{
  "arch": "transformer_decoder",
  "model": "autoregressive pixel model",
  "dataset": "made-up ball-and-stick molecule models",
  "train_examples": 195000,
  "image_size": 20,
  "horizontal_flip": true,
  "levels_per_channel": 4,
  "vocab_size": 65,
  "width": 192,
  "layers": 10,
  "norm": "layernorm",
  "norm_position": "res_post",
  "hidden_act": "swiglu",
  "mlp_ratio": 3,
  "head_dim": 48,
  "fused_qkv": false,
  "bias": "none",
  "qk_norm": false,
  "parallel_block": false,
  "inner_norm": false,
  "drop_path": 0.05,
  "positions": "learned",
  "tie_word_embeddings": false,
  "init": "xavier_uniform",
  "optimizer": "muon",
  "muon_scale": "original",
  "learning_rate": 0.0088,
  "momentum": 0.95,
  "nesterov": true,
  "orthogonalizer": "newton_schulz_5",
  "adamw_lr_other_params": 0.0021,
  "max_grad_norm": 1.0,
  "max_steps": 9800,
  "batch_size": 128,
  "epochs": 6.4,
  "lr_schedule": "linear",
  "final_lr_fraction": 0.1,
  "warmup_steps": 980,
  "weight_decay": 0.05,
  "adamw_weight_decay_other_params": 0.05
}
Rows from block 5, named by matrix and row number. Rows with one number belong to one neuron. Each number is 500 + 50 x the weight over its row's rms, rounded and kept within 0 to 999. All counts start at 0. Numbers have three digits each. After the name is the row's rms in percent of the matrix's.
# gate: MLP gate (model.blocks.5.mlp.gate.weight, 576x192), inputs 0-63
# fc1: MLP up (model.blocks.5.mlp.fc1.weight, 576x192), inputs 0-63
# fc2: MLP down (model.blocks.5.mlp.fc2.weight, 192x576, transposed), outputs 0-63
gate.55 097:543551467549531585481530507588458434525507488464473611484421498490520554522471486482451503435388621520525593496554447446575487486428483530486510502554464538514443581520491476526510489509505616
gate.56 108:428518448540541525498460507461465521549524543462535426481494536450549514544524514484532510489524567463609622513438512540532534498359538555467607547447551463473511408572477601507475547549474462
gate.57 126:453555508493559484497563513458487548482583560496514566571503551425505480528525439484492493456525489536521359585537462475483486566617541490485565498546500535471551560562510491495484485467565477
gate.58 115:354459486521495434503553501581499603461483491439486550545526448410508511608477496519450495666556582475512482573525557528440564552523452462602406461524541467504552495520445483449524582493570587
gate.59 114:596428475574471538529551543564553576436456494430462488488498507493585440574502578577475506468564526574571544448481498485519471500509514476538541418411566527501496558460546477504513403446446510
gate.60 105:552495443505396533460495440592391513468547447517510539442521501564599502428475494410556538422577469452538504459458543464453485503577477578411460462515483571433507556512448514542415526432477467
gate.61 038:626452611493511486532389521498549497512588565534570545512462536545506470499499456434392555478441451512487454493507420533584427480455580455450528514462603507511547473396482530418572541479453465
gate.62 141:485449494593444533504605529488552583540515436574516421569444476525557514519478529564531539467519577458474486533565493529452460488560620487505533471457461572514573518486551503482554486439496503
gate.63 090:441466455481472572485558542535485393438479574540518506522436522460474448523555583493600461508516492487478506518519484549525526394576421569468531432452504606529460440398439551520461536532523469
gate.64 012:449504538517522410472468550531555475583426509479438572391501474514478482535496465562566565447487466491508481532459590467546501474456467437486383567521545428462523545481519522470509451487452535
gate.65 125:481493446504531393543399454580529604562455470470450450473470460506503599519508449499575559538517529463572507556408535490494505617474634533483444483511510495375446545491409494500561535564479528
gate.66 104:547589480533538523517433450463532541471424476554477454514502426501480508551478455403508532494483449432507454447510509375496540555611557485454462365565564502571558571527458511531491525554491441
gate.67 079:499446515514595452476473590445553484438451489522498548491550392577545517535456446529538501424526521516442374506483556494452513486459493449541543568440428463507411530580515449536525495539610531
gate.68 099:454461477520495596403547374519551412487473498557504574498486507515463465566485479494470462521482516513500529541450549545471510421577522510490502513439542533524430537542475472404506428488547509
gate.69 104:561457527516552515489449506495434474575451452463530514453598576488521461484497530553593428518475506541481510578511475524485492574537541520536506497489497508469501562463525457514531487576555534
gate.70 097:466495469492526507560471556468486470461448484484457551477519541547407451435491461491379404481438521484466539595378600521466491486573484470571483492475509555469506501554577482505479518424483520
gate.71 103:560420525529513529493468525502570459486462570482545487526490461463458523441391485520431613463638446533564584520529588571470521525504527537485545490467508483471499479447565567480409606480522498
gate.72 098:524347458587442360559501489517422480552558541486461507587512476519523570550523461572521465456552554495523484497529511543466544512575513542511419509489509590490583535546499416523495561417509472
gate.73 140:528490454549524567528512503469556547512442517429431543632464472571511458439565449545486644578551479509490481495508489555428489487435528494506514597414520551505522507482509523490456471461529506
gate.74 112:481564514523497544504538489515469525516595564469564566536509459572515507570439514578502483500485526526433500507503504488507417359468555518552532473504535471586470411518539395500483383552449544
gate.75 164:543454492474493497535503501452413472542499543484497451518473457536476526515544469527535617542509519551539602533541507475518498522475543364380550477558417491524568433575513523442562474484430479
gate.76 100:404453549482464471576473447553444487446461429553547435417452574496512574567464529536518461513507418485538456511422557563465508554526532512494499475479528481429520467472504571435449497438468497
gate.77 074:484524556435504453444467566436495496476473514487577569582604437495363431413502461480501490488507454468503470408487433427408561488436469426448559577463499384592495438446421493545477520495488513
gate.78 077:576552571522513495555501371517477488374471491450619501579563562599491440475452453548543443458503528488502429484492512466499474432509540462597431455532484395555524510548542491519514504493518481
gate.79 046:625502516493474463461542512504466521541481511456534394447544501477525554534476550605497480500503520563542593471563566524483478519506450408510461593513517411507520427408512510595514525508500522
gate.80 114:521416517516495543477384482571418532465434455486409399526467471494513502452538495522534414483466511453492508410556522452545525558443433502475411420584574451469515597520434459505511386511367467
gate.81 116:507432505525468564500508456555496481436549501471469481564427540497405467499526490446494531470455485500496460587542382506454496518511431637470422484581450465615441564350449430504543534557430525
gate.82 102:463565509500522553508463498630488490471497448468556548568503560625441520505440431636421544472523530539494531438544474539494557462486482475400488560475462452541497599468571486535555448449465499
gate.83 092:472555514590548402607461483490419525585432541462435566419440480539489523536469451567489465438494545572577566536482445510523428574475470496523521494481481540448536545460448525347433378501480475
fc1.55 103:545472543506507411600379471461550533533540521518461472623561499539518439532501405478534557526535511497473646480486537571493461571545526472537524436544482418514505461532603484428519479448553549
fc1.56 115:448537508436517517507468515505480576522463545539467583476453482456522510444513431490600529488470450520505505444451464583458587437528489546547540622483550578457558556519470448460500554545408564
fc1.57 129:508373517493389542479410463571470467404500583542505428543534432462518405503550533457519440513564516485474494420584404568481576492486487556401501459571483476632458505483441389532451547548503477
fc1.58 115:524489479499473507469435537471547553486509513559486420486547466522521482479494473385550522421485488556530459508512537452503467530508443416498488349465521531538490494477473512446489456481493492
fc1.59 121:471480563500558480542408512573534432568601517596544515528571577509510501443463484544518481521464467444451417493478541554435575495464399466468526480561499536452506506481543537531483571570526497
fc1.60 102:491617516531484539473505607556601506495593518432495527495579563372456503571570471483460562573429449533441479522466517416532448420565496506537466552498513479424553461457558597515502580587503451
fc1.61 036:589501546433564453539454558492589530471532567531529528480496549531582454513504412476426497525496438475444458463603438492469497450470611503437450453419617540573541521431544493447564530528471492
fc1.62 118:465451508564487546504472543480596513479501503625442430536536519577511461437457501470547407485450603529560503565468474510478495507533530424483502501463550567521561516480490473592489431417505498
fc1.63 083:522487496536516496532541517555558461467540501465376550520546511434543510372477495370416528468524480461509487469489508495490458536576515399561461493536448533483556575472476420445543595557512537
fc1.64 011:507375519481432438588533537547586531525566409527431585407491505452485468556542526568527525407463489569450536594502455465571469560502537425536396500513473466443463515525481435508461543498519444
fc1.65 134:479497465436512454418513434533600479458484474426519459533495608492466514562505548476530597513499483530553459503500448556520536468431541535550513530500531622445538473553571448546504478486510488
fc1.66 097:404514518539540568465505471502545507494438439547605574510554490512526513408530473399414488486485509532560499487498486567514425459505556499509461524465480487533439527464487555560611475486515555
fc1.67 078:477485492474507420425523570472519499483502453509497513460474368503572531544432509431518511407522497505489359577423533481459529470424528403524551560398489456463485517569504460527524511530603526
fc1.68 098:508472543456557536442462549473502584521562607582511473520487472499434470533577478405520451554505475493531424427535621455533508547474436547468514440450512485473504528482500475536404487502498478
fc1.69 122:422489474457494461506518502469445570512560594504541538402470507574563441512531455611538495549418480550478473540445634518495599555465467453619501535508487574473489541526425481477512565507481563
fc1.70 109:395337549437493453569466478576493489526443416548526534492449544544422532547493388581463452520478457410432492477433587543524512544552569437503505471538512488496465514445616553435409585557546524
fc1.71 107:511506556476422438458450485474572419395527504478458489513446610517550588410549423431532457580528493494468503510497478514459401545482480412456486431479566531485528441500484485482443521511479496
fc1.72 095:567472535459493519426568587591437484451493489481486600439466500535557509515515446482506441410480565569449511562434531485581386404467544545463464497508466465488572563478470503497498536427415515
fc1.73 131:469524488421510414504541502462432505480554527620616428484588554483541498501425523517547446527415443541472467534486542474517476553551451492456572495571454509441488473546445432419513547487440513
fc1.74 109:483558579563514465517574563583430501520538491497495547510483529589485530492435471434521534497517425523518524595491501497424535561540570519506592516529564587523420525482525372468453515459525562
fc1.75 138:531455535519503555486494506457395419473361569497548547412479447561439512472488493490470512533484533574608467454492419445571464493416458431440509528473528454579569498524476619498513501483391443
fc1.76 100:552431528535508464510531476548531462458484463476464479525528504547451608589421469555561489464503559568478519445474525438547466477484428538553527571446414545510529585462398491477473484454488652
fc1.77 072:500486536417491432431512486475552541453491503463540543563550541552389464450497453538507497526526473481507472421514416465417526451434529474466517610508539453586461429410430473529516524491507517
fc1.78 069:486474522521577563460477516529527430511579468543440495511531402460473519560597521440514514444487499597505529446550529524504545519460506566475517466447469600532441553510515490521526570526538564
fc1.79 035:399515471500517566542484473511500468472492500500424620566421525485456463463459473383437468481533451476483427531417473451470488449513562556484545395474446586485482546552503511402446468492527527
fc1.80 104:492552460498517508429430524642608481553464540518537511503575562504546488522445643493615449428588526487582434498510524440491538495456394532461521526462501573463497581503532576542555464481458524
fc1.81 121:543541526483532474506483493590453444542433439518429464465509532556522497506533547506597558493504407453647523455467481484507525472422489510536495463500522541562499492528462567503616526536522542
fc1.82 104:493550516458459547487522594501422483490494450467450497545487513586547507510449481484583545480569518577495536574573503589487485554503489518492504555529493399508607583505519443484569483463545429
fc1.83 088:534497470514501460452571455515551545525492539463557546527546467458527526492487529472534551451502534538566647492508458561518461537448564515538556461490432408480467435436469577470459546639501517
fc2.55 097:482462541526522545491540505534458449579435382473542558517448467497522480509510475514501484489465465530431437563394435476599488525517513535522500515478426513466404482538452450603475562525429580
fc2.56 106:408518458487495598527426483446495515496441404524489458589566497584611449560491589555449511511519533507493464419456434416513375450553534476511470549582481481486551509515474496514497514497553550
fc2.57 111:418548500537560452535500543366430519523495515499503584445516544529462455499510399508433595497501485489469459550423543398529465461537472467580534463496528489432583547554609535479464418436543489
fc2.58 108:465509526507506392473540437497543531548499491426503554615498535538475502595517530516491547570563579465572471567490517522482509512409488477570371519446496438560577493575563482467483592546453449
fc2.59 115:531500543451500535423533516420556570484494516452527519508459456502592503517477495508563476504511469434498534517531431363500306571508562528536487526453414533590431448499512420470525533511401489
fc2.60 108:465505462479449524521507452463509514496464508436490508555544460531471431433553454521494471493653515497553509498413518365466469476552531471456549590538586453523457562508470472442566502486489503
fc2.61 040:441496429544409510417455551560453555503449500400510404514468509576455487480555440582507447520519418435497447521416506516494586559534470441495458547580517491499522576512585442525516487483463512
fc2.62 163:555450478451352530508519467461463483503476470551423470449543547484518472403563591525563519468488567473540568477536500491427507508524513523481522456464465549557504487487449514494520466516412565
fc2.63 092:524539404561478470592546548473466536458550563460485521454511466597427501551508498511654530529544562486449591520517481540435434509445557421588452533484580522595448533496523536545474433409490415
fc2.64 015:438425493518567523520488439416568512545550440479494465505585441529530512573458489510559455491507452442487494455514532494541441405453471511514573545524499483568520442503544557493550498481508590
fc2.65 104:523482592511444553540518522451516521530567496538525540456570482514469505519470478441450363456548490504485586486470550466500454447496450380480492499514496442493468515464538473522463576519459495
fc2.66 092:578448482452562447547442557498602440505475457442437518515444576438522534498530507579463608580486494529466514434470478430550529481447506506556634501455494507390431527421538452520426555554515514
fc2.67 089:532493481441491618495454400573433494503486492511538471490472590453456441455513497521442462553545546442511551446583473465527513507547491593415438388514502580551515488407504537479441449485373504
fc2.68 100:497506542524451519516509386468506546512430415460537492592476428495492357562559521505491557450490456466534540493457457440532574497497516554517526444476511470512494480566520474539422532450591538
fc2.69 103:541527527506536519499518489508535496463544440372499566551490523552462564547477522449430543496556426436504456522542434443459554476551502538384484553564544453547527517476619476511438444456404498
fc2.70 103:548569483547468449474473538452514419482476532497581498485555466461623466451522635503578499490598490551420403495558564538469539553440455452569501466472505532502473401528527479478545428387470520
fc2.71 101:550440491523595508493469536464559566523519466481442517459550468499544386548395488497453584422453517551492529460527568467504483546482419542495500544528448455539446496499478478579508517520538492
fc2.72 113:453525540472486575499534500506624499491572494508552530536414421533528527569417493517470508521457477390543499447550438527479590552609375526489531492476587521459457537577469494521538497531536546
fc2.73 123:555491543462552517492400484569457495585578452401482472450558431506506607594499589473512476582426437424407552483476523474459534497472465538495576460485478500524417413515460537469491553556549478
fc2.74 103:524439488531452493411532512521568593486512489492507523524496386475483454513489542576494570440463533488498514438487487541485497495536513479538414436613526467476589437522473422469432496493601520
fc2.75 133:455470511488477516521554509497492519539433419585535488508560570585548450556509393502418491407490505479498488464544450525520538576536543508489436557532488474450630511476497368514558495510541461
fc2.76 095:568531464547504539567440465453460509485454649434520544463593405435577434445604548464551576539409519501476452520499531587456544451464420576398449391564612528493454501503472401482514468530507531
fc2.77 077:492497481563504579515456455557436480472489523532421476475444483459659581528456531424482499483478552459484561538489538504508484514564459522536511403449440576478475489471597531442458432473447475
fc2.78 083:660491522537477466534497448400489567480397472476573522472544519463515497448534481607496456459582422494462460511530538478585434376511617508445329500389432434447560564501575482577443445511479465
fc2.79 042:541511465475478364543561456558459507532481583495519535498528589498592489498452553527457520478511454583488478339467519488430509483467408420439444471457479455519442519461514451556488584513546461
fc2.80 104:569502535380532528454510505534472426458507552428470564469531549498449616503480512521536460516513500492479573458473548484451466440462617456512494469448440430507563441433518509471479460507504472
fc2.81 108:591480503473572505456438484495530479526408577467469475437579488503564610490448526529515458411499605529543609433484547532504448541501549524471453516405399560501556421394503484498534577512488500
fc2.82 108:488471395500541566541457502425508511496474472547557553489520429411493487475502496528555531490487445432557489434490480423591542480512594540567543490463468535531387479482514504401494546514492622
fc2.83 095:430541525492475552493383482435552462518512453501558490561450540553427423497525534500538454539546468412480434523516507479442463530505480487498451584580479545481546520534440467550507505550517552